config = dict(
    model='sound classifier',
    dataset='single notes of 20 synthesised instruments',
    spec_augment=False,
    num_classes=[20, 12],
    mlp_ratio=4,
    mixing='cutmix',
    nesterov=True,
    adamw_lr_other_params=0.0016,
    max_steps=24800,
    epochs=81.3,
)
Rows from block 2 of a small sound classifier, named by matrix and row number. Rows with one number belong to one neuron. Each number is 128 + 32 x the weight over its row's rms, rounded and kept within 0 to 255. All counts start at 0. Numbers have three digits each.
After each neuron's rows are labels from the 100 clips, of 14848, where the neuron reaches its highest value: "top examples" is what is common among them. Only what is clearly more common there than usual is listed. The data: single notes of 20 synthesised instruments. In brackets: how many of the 100.
# fc1: MLP up (model.blocks.2.mlp.fc1.weight, 640x160), inputs 0-159
# fc2: MLP down (model.blocks.2.mlp.fc2.weight, 160x640, transposed), outputs 0-159

fc1.44:129130091092146138071139133154145139138162097015074112147093140144102105132088084124104107145117118134138176157088129117127158081078139219162121094089135129179106154183152135254144109113161083131127160068086125094200115119154136092107153123142178167139175116168103115108129135176128109135091174147139154138139126191146133073137202089096088105122101072082139116143152135102093136127123103162136097185101122107127143127121125143156115153147161153147109167144104144132143083121134078
fc2.44:117115167131174129128139082119095164153067087126130139122142140205113112118146096168075137074114099090162103139141123101147144113175093113120167161126077089173103111066111113184093123129141154152123142116103104158179138120127100075084168139177135100136137092158116120111107128128154199146128155161096151105130142101131191165094094125131121165168105082142194176105083122179157117160099108105090126100106159136135145172070109159131162063166124178108121050189165078149165147094109211
top examples: sine tone (67); octave 6 (38); octave 7 (36)

fc1.562:124125132093114034065192122132119158182086144082132077173092127144074105110150126181187095135097112088173144153111144105077128122099122198136120076102164142121107188167154124146077105100126083168105166095072151077099150115141111120153167116125168165102128168113189134158112104132123141161085155165092153185090113148161081152094125106125079124119174076119145126098143166088059154112150129201147135100156128163091136124122174151124163146145067126126153137165113116172126160141145146
fc2.562:110078101145134121094168107117055174112153165114165123086108152171075126119074134185069185173148122200121085148092143126148194138191156107157156084108138177131119166091094170199085130160164120185153095143100105150100099156088145090134078119148122126133183145107169114106109126161131116182110113161148178105141137107148187084150096121117131100108085130133157134121124130117145090214100107162095154122143113146102111151096058136125125070121078159071158086155143119114090159133108124
top examples: sine tone (52); octave 7 (42); pitch class: D (28)

fc1.538:138149135096143134113139160113154128124098119095128098135113182204106142169058179133079124185110159196159143094133100101068160102037109089157138124153089123146150156131153144126134116093104196125061139121160092177183082123104171082127120092117125144108201136127133076126146134100122151155118091128112184131194123121157112111132103146160053086034167124101142153173094141113113083128107155121126139092161139133090099188165090159101122102130118105147132137087179119113135134156079161
fc2.538:106156084105098105089142085107099169141127120141122056138155100113090143105180098153169111134103076171110134186117100079096100194097040112086149147142148125114109081106115117101127136153124092176074215158166138101129133062120103119134099077127126168145114140098147128113148089131149095100186117132117132173110207147144104134110104224143134165139128111146218143156140126146082051127161148113128143130183092141098129084140108124120124117107149092146166099124146092147135161123170068
top examples: clarinet-like (34); C# (28)

fc1.409:173119124103151083095082113158151119138112148155067159085153117120170126164150024136187152142112184134132143076140150118152123136154144165133135053036173124163157135179108140115145112135163162130150080150094126091144137131153093072157131112148166068139084113168137142176073125053117106115121143106147101202170185122120082143117157117124116158121119148195116122127097140165098114113146125058156113140148092125162128129115153127121164129130064073197096094147089156141158082111117125
fc2.409:091175158163139099141112143148146111127168144139078164150087125135078056175088132102186155106147097157169116143168168107143146091097094114187150069160124183120147129103114086143134118143175110094173168191156141077124095091157205126151085107127154127161088131102184115124094108171124138073086174134172132151152133114175103130170215130141170111123125124122164167177150132155149092142134131158103137102107145071179151126133128139100162193097137122132103168083127167151122165099152047
top examples: clarinet-like (78); octave 6 (73)

fc1.465:122112081092140127114080166137132116102179142146121110152104107123161170119099128157096085160124190183138080114139142134173174167123144097112160097152079165082180111136165153174151099109092147141090128143122090076139179151098140138189149123125136075135144212116173131118146115108137142144162055107091145160126068126132129180190124161154103183184110111190094091076132126151192101140124121088100120113149106164087098084147140048155146127086107081133157135146150132166062092149148169
fc2.465:167187174123199089162129121165119125104112126076143130138198158137107086175132137144128103132136075120103182133091108045115128131114090060163145065130123141101161071115112101132154158164168137132057128086135153161165139106112112141096142126127105121079107113134108152120123115097161185152187180135157162096201151160125162159193162116133120090122107123124041128166154182061166129141118128186130139103171116129165143167155149130106148054177080125157125115119113152137133116106167146
top examples: slow attack (84); saw pad (73); octave 2 (47)

fc1.351:130143116065167128161111162185168164162141118146139135169165120145125102095140175127172107088133127095103138088117098201079160149125077130094137179128130124121120177080081121147126191085090184143137155161103123095103174147125123130120159138082053116096126121125095138082088190151119091118119127146116130161070133162063202156114151108143149152140096129142100080130162120057167187096131135154074099077157099144141138104104129146110143191118079115214086130130171111150134120113189110
fc2.351:085086109169155089104105114078125120144158122121157117070127139201138126104189132160115117159128104170170079098125171156109119144122119163131097155156152093172173102168076148143160055227122171099124113098147054152149146099148124127169104113142114107066125125144147160172188138133164129143179135145161164215150120120093114117125114123111103131158087119171146167175129115118122123152125105060121084111175094121099132151099142189164054094076103101132130076096109139123174147170127107
top examples: octave 3 (99); C# (57); note: C#3 (57); note: C3 (34)

fc1.114:073145147115095116199125109108083184137124164194117161191149074155120133098120112127089116148164122094103139113127137125136123129128098155134156133100125149109184087111183150091104084164139152255145189139123127188123086134141149114153121140106104130104120121134168116128102118136128114154124170203097190156123122116146092153135158131148121128103145164176116083088086113058164165102154100114213107165093117098125113115122150078083127082082128153130111096171190153104111120092171149
fc2.114:108131202176170159102142112127180115142159125141091117125109149182125111106149153192111076142133079072118096174118147124183137092093146066116109096199138072112121125140077157142091139109170122157172157079174079100102119173102138126107137110144096095083115119131133088141127078101157100081169159125091120102122097135129187178123169131065168146135136158114114095108118133138145198113158156145178111125152097134045143114173032117167160130114167145112112144129113145063167143143179137
top examples: octave 3 (92); D# (76); note: D#3 (71)

fc1.583:091125110076127117127159118094057147137139072157127129134181094095058124134118095126149106170155121116167106134124156175160119082111125131181181172160122167051128146118145160114133105161114157131135119097121129202138134172170119108118043138145144219152099121151170083149154070184110135172102136167103111138182088151083114134125165146107175160135137129144097164129073063177145087121120162058152138118176124125150128127128130048123152148134168091150185110112126134187146116126149095
fc2.583:082101175168179095175119188096134135158145095159102140171145114098088117137112174150086155143107175126141120106123129094172104105107108120174096153128116163057128179149167175127105155119077076104123146092077177098128143162115113160095074136133165084159088161098090051094105089164131144119162137167117135128100127153136108137111166154057162168137148164159115122102142084116096119174112171179187108150077166139180138108150102101080074098143175153127146110103111124156219140116117166
top examples: octave 3 (45); octave 2 (42); B (27); D (27)

fc1.602:138139151129108145125164149122114173101097152146155145121161129058096143100094104102104117156083085103151116135138106120143044173153047123113130125108115109091089115137103107106115088113138111130131108144100143104127106147082138130140104116150155113110205031114157030128148143145178032129167142115176117126107048115141094088229144120132160126172141164137142093122084129128162121177132173137175123129140091149127124165173091133147123151138086159127142132187123165108126200158087091
fc2.602:152136114120141112172142116152121141097159091096147153107142198150127127139103163140085156128137153129134122119060114081114133100092125103041147046128130125142098173079108102114171134142110184146185130131085158124119121155084080100163112140141096138098133102083096167173113095140112123147180110153167195139130108092100098059134140122168153127075062164125078055076125102152093169107146162172166104091140144130106140160132103170074067103094108121111140124096076163134176116104180198
top examples: slow attack (84); string section-like (61)

fc1.450:129127106114126157067160094187107157108103155094190158092138137122096077142166126118184153072189153112193115101102125096156167131088114134106106141094153131104118133125134073188096110104169081154122127184124186173110108144130132158150097098111072142129114155105087117189100177141110140113145139143096119175174119099144180167146112116086115053151176069112113090106131096124127162120139094147165140121156127183166161125080145127093122152107142099102051157134128122171209095139047109
fc2.450:148115182121133170061156158091095151196122106094146135083097175124101086138190103122001119109139088122148164194142133151102122153065117161079126123120113141103199145128150099163139104104146140161137089161143111182164150199103138080076183132099118113068139138166115117135130118133110138081104129138132205104185166119111143114138117134131108125102119083103110139140125106083140092158129105089109120136163082167119114137054188118114167120148153133159143092164077102133127151159106081
top examples: mains hum (50)

fc1.113:112116197139024141153119128132132131113140097109140196132090235158103105083103112104079138110207169110160115123115134132146109138081140151150126171121115144120196173139142080147114123137169138135176160106169152144141144166166099131105112085111137088137089105086134191136139112113059114116091066115126153169128180119130102148098143110102110104118241052168105087139134085112137105118134134112171160122133066114095136188156140109116104137068123132137140120087115137118092131150110134
fc2.113:129093100167066131154179118146180091127077064130148166158081110170063096141144086078135128153134161097096152137147170108106119137204182145137173140058072075120143118166123119161143141103137087141104112159185081141192145164154194205086144101102124118117112159076150161119142133165121098198114105138160131135187120194127121158106130136125136124188164064133152150117117141134134114143159135173142133127127181089164127134133140053138184081137119116113098121165150168136124119117133163
top examples: reverberation (69); text has "room" (69); text has "reverberant" (69)

fc1.144:127138099182141137172105097204073107115156104096106131158094093099121101068146124123141183105090079159070076087139111194051096140160164154088093099159125106115105098129103121090135096164135178138130160125119164129148131176196087121088139130138105112136164111158168182177119131027117133160164074076099140125142140171092139104092175117135093130090140098152185159122094117093143099137133096116141090075095097186131164119091109098143153152127113134119125140150134130169067103177130091
fc2.144:171117158127132089173079152056184134113089123120093085165145148096143083090093152143121055137147171157097157129154101152097100108120139112097141179167160166140145157131069104155131157194173088131089112143089124106122137132084110124157126124111097055144094122090094135171151169163123133110115144103170090086121190134110148135167179121190089133154188122163115146102062141199154147135166126156161130145170175117137114137048128087143129146152156112119173083144126155050133108072125158
top examples: sine tone (31); octave 1 (27); text has "piano" (25)

fc1.372:141152100109132093176140145199183092131145178105115156121092075139116117132124138148166159127115101137117125130152194159085091123174177117123145118136087102085121065089116166097178125166179133065138105109132116098178130122184134138180159086185113087102134102134109131109177104117204092124159098052166125069123081158103055122137130118144119155137156075135134079122107160122095158075072088132104121118132138134166135148130177095171082147157095148193088105166137101103070121098160139
fc2.372:116136128149070142151135109108083058123085148130138057146125130162123162103143104174088165146121147084129167149144168132120098094133124152163148104120126146086160130090138013064181124109174089104109119099140131125107115109087125174154135127074111171139106066086177173171109116155135117135088117106180111148130161140140198137151127139151111130170065156157080155121120143211099148120152128115138103107145147167151177081175152129132109134053106139217107109191145097143116098159101118
top examples: octave 6 (64); sine tone (28)

fc1.430:130096150127136175158133164120101127159104107156166075151105127115121129209100169131126143113134153123071105152097144128088076109103147129130072198115157193130079159169178163083076131100124166114108140095118123137153118125068123104108137107074090130060133128182100131174047209121038103148147128103073107166118136067168106073162122139125155147135133116198144131133152077150093096111115087160091162076139169148100105114116097112127149120150102124138127102191175158100128113127155138
fc2.430:129152123139105167074163219149082167111070094178130140148096140141133161151139135047190141114145073058145105109146149121092155090134087126139173106130102133156113099117143170130096133147061132106132123107067122163124132115081148144155124195108102117075099120141119128105170093121117177132138165117079078096139087146165121106129090083145129112096163136114122091125189059134115124155101100142135129152142173100160156088074115140093077124041108180138108104058160126090144092109183135
top examples: mains hum (52)

fc1.500:109142153117108135130096120091113062086142178146127140096095105106162124124127100128151182086108149128160085123134163115099106133079132183116181109116212166088124110103170163109154142097189150123135077137163149070093102108118091169134123115141118189108122099129095143110001174164129117126068109131096117148083138111163088061178161081124146163135132130086108166120065147088134107109119090126074136108132121110128083139113090115097106144124126140150138131163161216081159104163115190
fc2.500:116127113129078187096099119095177140137175088140146091099147114165151129133157169093135075141149166075135093122080079127073124148103149117102098132131094152140127132096145174135089137189104108124095085114175107104114156178170116130175115146127137108070141131127124160090132130175144078136087179131125117082099128084135146140151139067181133117124061111131159112176120092125198148101168138198111118119135116108178164123132065151171137195105134064104168129106187179208136109185110078
top examples: G# (78); note: G#5 (33); organ-like (31)

fc1.128:136161154085145109186102088080133194169146143069114164088138164105177110122126117123164197122129107145136151107170132134183124142137192165150045195110136090165164165102094153105171123154138136115129182172236139151177126134152148150082160127224128158066119080127143137134101170192094139117152138141105150120096202111137083091127174101141097138159163176148165112122115153121141106128131106088127134158147076126128063120114101137155134124116152108110125145122131119109155113102152171
fc2.128:156139184137116079146093072159122176132162104143122160120150117081137138136187113102125126134105107161058061092140122133180163121140063131145170160096142051138154169147156178134087124107110110126122082133161143086136119133136166107146151083218117126120118092129131127102117142190110182101118110122156100128192143155104075095123125112093134098115090071167128152185041124142085115056100135155091089153125143057182136164190127159128153121111129148172158142112113089138149097136167095
top examples: octave 2 (56); G# (36); note: G#2 (35)

fc1.224:134120141094127169139119152187179153105137187099212119152117101132074143155094136115166116148159072149123155104179105136087144130079134130140143120059120155108094146169087085145109173131128187157140076129071152037129116116139040121088068152070103126198110123141101095097178137115128129127116119138172177137087103164119105147155088154135107104100132123124112128116178081104112108082126119154154109097130130166164131119116194133122099144164136140155083096161120226179126088141103115
fc2.224:093121090152123136174121066166169155166109133070084133178134115151138154174151100174117138106113063183123068091119154177103122150167148092120073141097191121124116139097155205133151141136102115045124080180089132153098127152100134170155110120163137135106149136127184088128141093131125129146146150177135111114165079115143174113131146083145099108174071169179142123186112128075115088104102112190105150106128147121161093160142147122126087108077166164188076102163102138171154073138157100
top examples: reverberation (61); text has "room" (61); text has "reverberant" (61); octave 2 (56)

fc1.162:127136136129165131123115146108157092174093136128114192110119157155114101140139095177112075159181147140101134121097148110174107131102037117225112085115122098090113127132154157126173074125165110131129148120113060103145135155134113076132103147097119133128190106088137087121118112141149068122210174125102115088099095154138144146127097183074106105166195137195132068161170140129185134148098084107100179148110187142058141117135144088091110199147082118123114120090121148144115170154146145
fc2.162:110095124127166081118090115106107137154165143172174156108168091140137089122102082123096094120163100155169173150140118123148134161242183130137111149131094171059069130132140141120168121150164126106158097178151152104125102128131120154138143114140204127149118070096151154105115130123157123163080103126126127116149164136177178181107175104125094151087141140083152140137130130140074160210131094125144073124171188134185178121135098126157153069123162201160193151151188133166125143128114087
top examples: octave 6 (52); square lead (50)

fc1.428:097155097103139182193174204133098112105127073106110116098169148129103146097111124094137118114184107144068128121152164031100139205170120132116119091099148162118122113112152152127141104091091160112168117145120109183140117203132167112043153149122174174124067140136107142138146055177116158155084137106100134144072103156137069083136098100130093151135083134088163154158144084074177175146089105069144126145128097153090118123116155106103118076107106165141128108141138106165127115112163130
fc2.428:093145118140086146121165083088161095145134123125123098153148147125117171168121150166144084098111158193125153204170125107120137144190141198121155125090128154131104072117142118133107151138163118106202122103117111130116096147134144161184158164146158111162132057101107128137102141178134157157107177107053157185146144143140131111026137089161124162129217107086180135182137117062130081177115137107121152089092118113125101143202143125161124093133115119128056123103122095192122111151126143
top examples: octave 3 (81)

fc1.230:085112135062106152107155143117082087128143165137110143100168131184182152212132148136164118096104062162119160141162126111111101152114091147127141104156144091172171146140096100165083119123123125150131117095103128126192202163155189160089112152140135125143138165098202129136110113121183104183116134072153091155148149147115158128110110199100179157142117166130143130132064108114082108075117115106098180094116123134092153131107059141070078169093151110156114130086125181146180092104118060
fc2.230:112159098131188189215137110130147140145131128125119111112112117113104142161106153141102096097147142102153072189138115129104103098113123074131132101044202141099144104166100071145139086175153099149130165112148176114169137180108177116095111180127127116112129057152123140170093145137119111095108133071148097149091147123139104121094106123092172110149164124139106144161117147167123087181109097127094153156141131106089130081104141121136189104119144134051149023129119150077220109169092099
top examples: clarinet-like (77); G (27)

fc1.20:128143171115156126113128111132078115118121100109106124113089134097147089053143187102083120115135135158032091142162159102157146104121119176061165090121167156110128112131166174104149186149106176149124097120147171140135190169122153143137138141104142177118142126126156187140139186192083114143126089160117153142132125080096116044102187122173122032152177136123090190131092144101106119166144147178135145097099114174108127153184171204084139162104146135143084111115124148117119121104151112
fc2.20:081130141142119155094184080112145182127123107168118168117137152111145186161139107061210169137128068105188159115119144142112102109118123105118142099108146113151142101136141168133108141173154084111101161135187125120127047110156133144082119141132142182134195151133131125144185122189123097117129129182135141112142168131088151056104171085122118173165128064182109168173123102099094097099074132131137203102172127058139171112161104169126127090102151124137082157116112098159135134168065169
top examples: G# (27)

fc1.325:112135131124125122153108112134122126124110147153187132108136167188061154095125115175080171172115165081106071163121141099169077172085138156116165134120146093146154164128157157182085049106178149179141061140149085113070120115119092163134145155112096150124140192156114131115170055066176103106136100077092114091082166094099078073138162177120126086093113089134106173176136136151119170130151131094145155114140130104153200089143100142151135163195148127145151099112134133157077126134153120
fc2.325:135135129145148114102133158107125131113110157141091137102135073133172126125181121083165141135113079113094112110101090148144117149121119124139157059107188101134146082132132141118103088118155118158166162097175127190098149110112161124137151082168154036163131191112171088139149141136128076146131088138131184145110116087144132150132148090154098109214088208137122105026114160100112149173096137153174117088169106141105140083103113105133058035117137107097150137126105182162098121174149076
top examples: octave 6 (70); slow attack (59); bowed string-like (46)

fc1.510:136127121124162096104121169138085130207175154059140138135192127136130137109141130122132153107150137136166149067147100103094128083121098176116123095138128106127126115077123136115157122110111073152150143179117088107066089114126109145097099113096087147136150141087092110131148065141190089132153105113159146101097073118152210187100150117113086163158064153153172099112022164106111097099125098163102142118089162168163133130080108111145106162130105103097137077140165083109117078176208093
fc2.510:115127163119114098091151131116166077171137140095171142121039127155154157137129109095087157119154102124100172187190099142108143136101124081128117089103154111106138156165160169092182088142078137134085116149139111096088171153169166160104080101151129092116120202128088096139117097084090114168071063108131136105148099062091123184159115087185127096120102192109098189129119145148142079192133140115139091167119136128132131098144109158123069077175126176110137120124181106086146149100111183
top examples: decaying tone (88); bell-like (85); octave 4 (67); pitch class: B (29)

fc1.427:142160137125124105124137125120118106120158179170152083116125110101088142079118175124153096154104099117077127130129117183137137132120083125093147103056099162145062139121116040133125176099171161129137076135089152085089130148148124143094150174102129185089112149099056131132161158119115120114131122187184158090154085144183141127121107108104136077096156106160077171135139151057077132112133100181119111136168123142138122116112213105122080135171044093205128135159177165143124116081090102
fc2.427:052143126141095077081122106103154125151125161075109149164106126126130181192131151118084083076089117104142101130112118163142089142175165160098112158149171153135084110117172138200146125193099143087100158099124101161091156160151109136152144145160094092135118110142119102169158122202135103110090147183139167088137089057145116180124112131179163134204070117137138162126109144137099146162137048104141158124118169132101137102133040148194179131090100106129172158098121121166125106144124161
top examples: G# (54); A (45); octave 2 (32)

fc1.18:096104123150131163087151105121062172122159129120077161188129136110112145128112048114174135072138073155192109130140000106182127129135165120185178075164183171166141055186152143114113135105122136094118080115168110070110147173148066157135095109154152184091100148124159113100146189170113123095109159100140090172163111121170176097127142148109131137149120145111123145110157151104104129160142116117112098116107122144143122135146167113116144087148166124149077150155152176180156123115149142
fc2.18:069143112130120067134125076068144092087154123139080118124111097090095173141167138092145107101122108191093138100143089122103083199169094125137080129143088108163164162061101113137132104127091153153106133196169125125151158081080131127149090117132130052169092079119139140129117103147152072100113088099132114143123096150124105075151083106113106173133058181138136136206179171126104110152113109068096097119166145121101049152156126091126127110090162154129146201114090164143140147112149131
top examples: clarinet-like (40); C (34); note: F#3 (26)

fc1.522:143173173137139094153131130120165165070134113135173116117202134177119163131146077036177146131158112089103099146153156121216099006121137126120152107120134147143170116110122103127127119121128119103097110148119145139094094153115130087147109082111109131119095087181124077152098121096107113134122205106176136136088125080108148127069104085136101116034203167143147140113107148102099114108123139083125113149084150133118184114051123154094127163113121129129139121112148138123142169207128159
fc2.522:122103129153170124131161092142120110181141131092150100107070197149143188137050184096125062104148144125151164074094162147156159141116130093131105078170182126131147081091156131175172153085238157125128170124091138133127152137145106098118165109134145141126110148114145172144110119105142110101137164113146188120136096178064093170191110165185165144200103166124158121099154133110136122145162150152100096162188086119136126094188126123136117105140153108102118071094093170158169138102162124
top examples: slow attack (50); saw pad (37)

fc1.188:148127150131104132128160113119072109117106140205121106098117140134102123119123141151107156150101137139114054120089156137123108075091050140161086097136098125109153102192062112194136108129092163111134145114083157113092173118092120138091127117118120078136095130126146145072126158150121154168133094099060160154163151072141142142115096129132100140118149154069154126185071153075139127097245154118147122103116164019087169133130137123141120126153122159139115048151158110183124082164139108
fc2.188:205147111103137126170082088056127155137135128190154138095099146058109167125131110136137149158123095139160173123120102165080087134153162111149168108136127127112140083127147078172120159094155103144171028105101107096146081119135126108114132124090152091136075172174137110110063066115116163117051149122129111125097044098151176133113105103118106149099154142127086138108152145083104123092039129111155133093139155099128151135111104152116146127083150127195143046136118155131073072116130128
top examples: mains hum (35)

fc1.181:130125152097105108140152126156125137122133116148131164155165118194160127170150128155151112115221000094119132154189110109161148125163078141153152128130082097107180114121107138108149072135146106110079097128117102144131064104149122116098133107121162112113126135110120141117129065140161064084174147128153147111133195135164149149098102110128092098098155209156125112186139149138137132156140114143133231138105079116087115166100073122129144104127101121134116135099124148143140110095140156
fc2.181:104161152162111120156149123074098140171132137083176144098090166162099137079157113126136150122163210117135103082146140145139147134167075121192134178152062050083144057120136132124165142095145136146146151121129103110085171177180124160105099119120108106114148165110118083095163130148060196160086146126139065111119090172169109218152114172102165141121141111156095143123143141128149147150090076136109104107163172132119140126076167160152177120198104116125080068147159147145122144096108136
top examples: reverberation (68); slow attack (49); saw pad (36)

fc1.172:113098101166086105105125123138121059059136137100170121074154178144144136175182135126104114118101126035072148057121117123167120144082120151113138091109109171114121171117105120150117172134116135130146074123095083145119106113171143165125141141163156158112100123109061108099097189124138173149178117125099182184099124166168096159138106140143190113126099095133127122152160113119145129131121142133127130151154182170057105102149167138174057146202024096138122129154117176153087121167139136
fc2.172:131175096192135140121122084103147057161120089100157160174120123151165071147111135117162055162121107065133094178136144116106135087135179124103087177085106087081139109124199159159165122202111135125085144065130126132109152177099121112147134137161157185133114119108090191149153132136150093088108121129133169097125108107119148146141142090142163120139137184125137091085152127045101137157104133110148140091168074111110167071084124135206155174158127150171131131131136122168147150213130134
top examples: G# (67); octave 3 (66); note: G#3 (38); note: A3 (28)

fc1.374:132087115148121095170125175147107163127131028121184111097131198137116116143109178141166106085188144153117113126130122103114127124187105095103106088136103112115157089105146156135097106069103130100084135100089149202133112123099151139131157111142137167131158094123146197155098178187093116131121156097173117174125173101209134135084141193091091113097149125131134156103167164134076154155137103083136103144140096157125125117107087129171115090162054096173159103092147184170210112116126101
fc2.374:193151155022077130084113148118123136131159086193140108169145168107127149110136100135192129182123156163090107140131153106162124132110109095133109160092107126100104111152108113159123124149114116111139099099106081101087151196170105091089124163080107114109167154039124173128135154177099130098090083113142150145134098114138161125128132152156133093080147160169114069092137139077124048088122159125075183149154156095126074133095111057134124143180112097134103124115209167162144149106105146
top examples: slow attack (53); octave 2 (47); clipping (26); text has "clipped" (26)

fc1.366:153146092086134114057174142204086154168158131161153134104171071120174053168129124133167129154125156160118158098166118121130152090079130066107135132160165110131169189120124173073109135185140119129147177113116110212126147146142183102057152174139106155089112127104114099061132167179128087088107128152087097157146107150115088075099148106165117180142160126148083131119197174179159109108101139107140135103149109110139141131128099160096129076149172149136155149071175110109128163136115118
fc2.366:129142158140124144148134146074167134180147181082104129121139130167105171159121152159094080132098098108102100166112159170164110095167118124136129133110126075099124116130162155143116137167119098122163122148109126088039107150142077154093093160121159135145114178138174088165081156087207110147159116177120066145150116170091112096188130115128133097087103180122067095072106109093140082104152137199103152160111083141160157142129133148160123204128157163153126124185183091188077145143186099
top examples: sine tone (51); octave 3 (49); instrument: marimba-like (25)

fc1.597:155133119143165122127101185150158153147098072112116136133128146113106151102091140196135094125201132105106096109079163113163091144118147099077106112117121105113110088146116121102145144112163101153103136138068173130099134138101110182169131107172119105113140097156087170138129170129111226206100155087088079165107118111179125136125053159152190099121162112096138053063104139128089134105098111124142230145143163173118196092135106071085157123126122155129133132177115178132098140118099126
fc2.597:144152153121136116096175146124118120115061095109109081092146101124056139171096110085118155126149169126150139136108122109132163050125139156063154138131104117122154144109188133151116165073143127064137133110035105189134120162101129104119173166107160168132115150108155123189144076084177155129145093104148150137087081189107131158119125132089085124106171135063089099169168123121103113083143165176135136109138086133150171128112164183122091189142150132179155138107036130119070139173112131
top examples: slow attack (71); string section-like (62); octave 2 (31)

fc1.294:135157141146138159093193149129121153159086147110142119101099070147116113128081111087110073117124080147133044132115076110143126119108140093166087119144143121134107067114095167180132192126119173028120174140111090145136163172177119129111139127138140144104167091148098142172153141122161112097193136139137155180128104046058145108115159034161168141141118145147134091122124159111169119203120143150196167111101128138150149105115079106124134145124204124137139165147089156095117099107160154
fc2.294:081178022139116138110142180091147154159077092078102083080077141112115089097137161138100060161104140116105103133131145135105139142085143104122136138114086105157087125130119074164132128149029152098125176170118140092079126125118166066095113079114131119126112130138193156163080119079169114099133160136148158160122117105102088162128154127142163125130080184154088082104178128108155117144138142144092153078189123108101094100100113082146139122158143146128049119158052136121115170142165128
top examples: slow attack (40); flute-like (31)

fc1.595:110099135109119104070135170131111129103153200117174116139138080113122121125114109141138113093148131071160178119094148159159207120041169098122199128146122195076093144200164096142140138110126172142119049104092134066116152140169054073117092152096108086171086144120084150160205127101100104136135162146170177173141110136163145154111091129090164120138149130145110213144103138112131150109142141106117134122189134140115118112157162159121097141126128099166134144163121166187147148089109116
fc2.595:110140111148119111122171120111135152214129131080093065102097138197116138131142123079099119175094098189087092109153234118082114140142146107134074082094152178120159107162136130086119115167096079085053109133080108117105111092062124153117123095182132088089105159157156154114158102145126077137133138137098170174113108125133148118105138053101168141126051152171098120071110147144171118154137113111156092179173109158156145116164119162132120165090112123166148106135093125140179122137168153
top examples: octave 3 (88); G (67); note: G3 (62); trumpet-like (29)

fc1.599:125133140099145123068197133118131173135067135100138126161133159130161151141108192147146178176163158103108094132098131069118164125153137118103141187105097131158152082119118154097072155117163122059154108158186134139131105063145057120114193129099211151114123153168157157112126105122167121138115094111192138167129183144127145100184174108101097060169121102096110170092087095166140094087114122049099125099147120146100173147131142131137158175113117160168069142114152160166165105110160137
fc2.599:136110145126193141068183113166097161067106129124198085084116132134134065133133124142121085138120107169198222127127140099145083146103166158150141163116138155134151122201153082139105159146173114079119099102121123063125152176133212124141150116164105174115145153128127131133105120094051080137095097109153154063138182137131170107065148190138118122112176129099167123136113147114065125179136133164147121158095138147142153125163134130143114094147120139195130114159108149189137137155079145
top examples: octave 2 (71); bass guitar-like (33); note: F2 (29)

fc1.605:086099182115115175129151175148100138157133094130114119182120179113119077035117148120150128142123145131118082091123110086099114138114084159165169121121093132180162130115068094121161138150148151131138108126170103205134112101101122091098140147155176090143080111102100206126186141124130093104116088099123205108106147145115087082120150163118058137185111126138108153166118095158129138130103129104150109126172025071086127136151134115072206143163110099117155051119131121111133175117116146
fc2.605:099105117086113127184114158134142170152105150112139132115077102094058149154107097051129084120083096106127120121121128098087163135094122122192119132093114150198139146155141121093114156129163112147111144088133199097090100177145098106095089155164145083197116147130129170119165146131141157174104164136068110161094102137083086054107110149117100111133126121204164110145166089075089155127189191170131135154130214136121149116130102112113156127136089153064137106113167140133114055163154098
top examples: clarinet-like (36); A (29)

fc1.155:155117147139138127117138149135139086113114169144171181105130108135158145130162175133086127141116114054166130151144159141136166114100097103071138120141114075105137135149130162168143141114106087141124132096134170108050123069092086155112125110175153206152148090093085161066165164130100136143187114144121107131169111156098124097089166130134148112147126140118222115142090094120116119066093105152172144036128066126124200121130137162141158122145138155159142114120159175160070157243148128
fc2.155:081083169095179145138069133130137114117112169129204146165159133133120153156079116144143118085134127149162106125108127143142116133068155130166129130083159139166137048126182100175173118108138147052122179077152130158099119061158135139123181169115078075135107146119118143131125170177141126157059126137085151125118181127150153162151144127138141176170156107125160098113125135063077118139150205109125153164150149119116196201098121096122129135085181069175109142118098118134126126056137166
top examples: octave 6 (32); D (30)

fc1.212:126087155116179148148117171102131146060171059147123080150145107214151090056121106124098119136085140058114087073089128120130114120152075151094113137123130119103101086156156124068096146087117112122124130137132131135107109072123106121120078160138145106108147095099094064071110082122162047110122037136150115129124155116114181113168159125134042111188137164114146150134183133145145115152136172112090120110139091182122121184093123125101143133132105076130168121088147103119101135071178143
fc2.212:146044100078130107112116128178135143122136105146138152101155100136129139117113144102104125085139119134155144183114166122147126153108162112097149172125096100113118253123166157115153131175124121104121116151133131122096086120131134043145172099111151170128084176082158114207145167181109123115122054107139118116130067155126120091153190144126110120093122093096106143142027118143135099128156154130160132139140154101118110190160067094132070149071089147110144114127115086073099106149155208
top examples: slow attack (63); string section-like (57)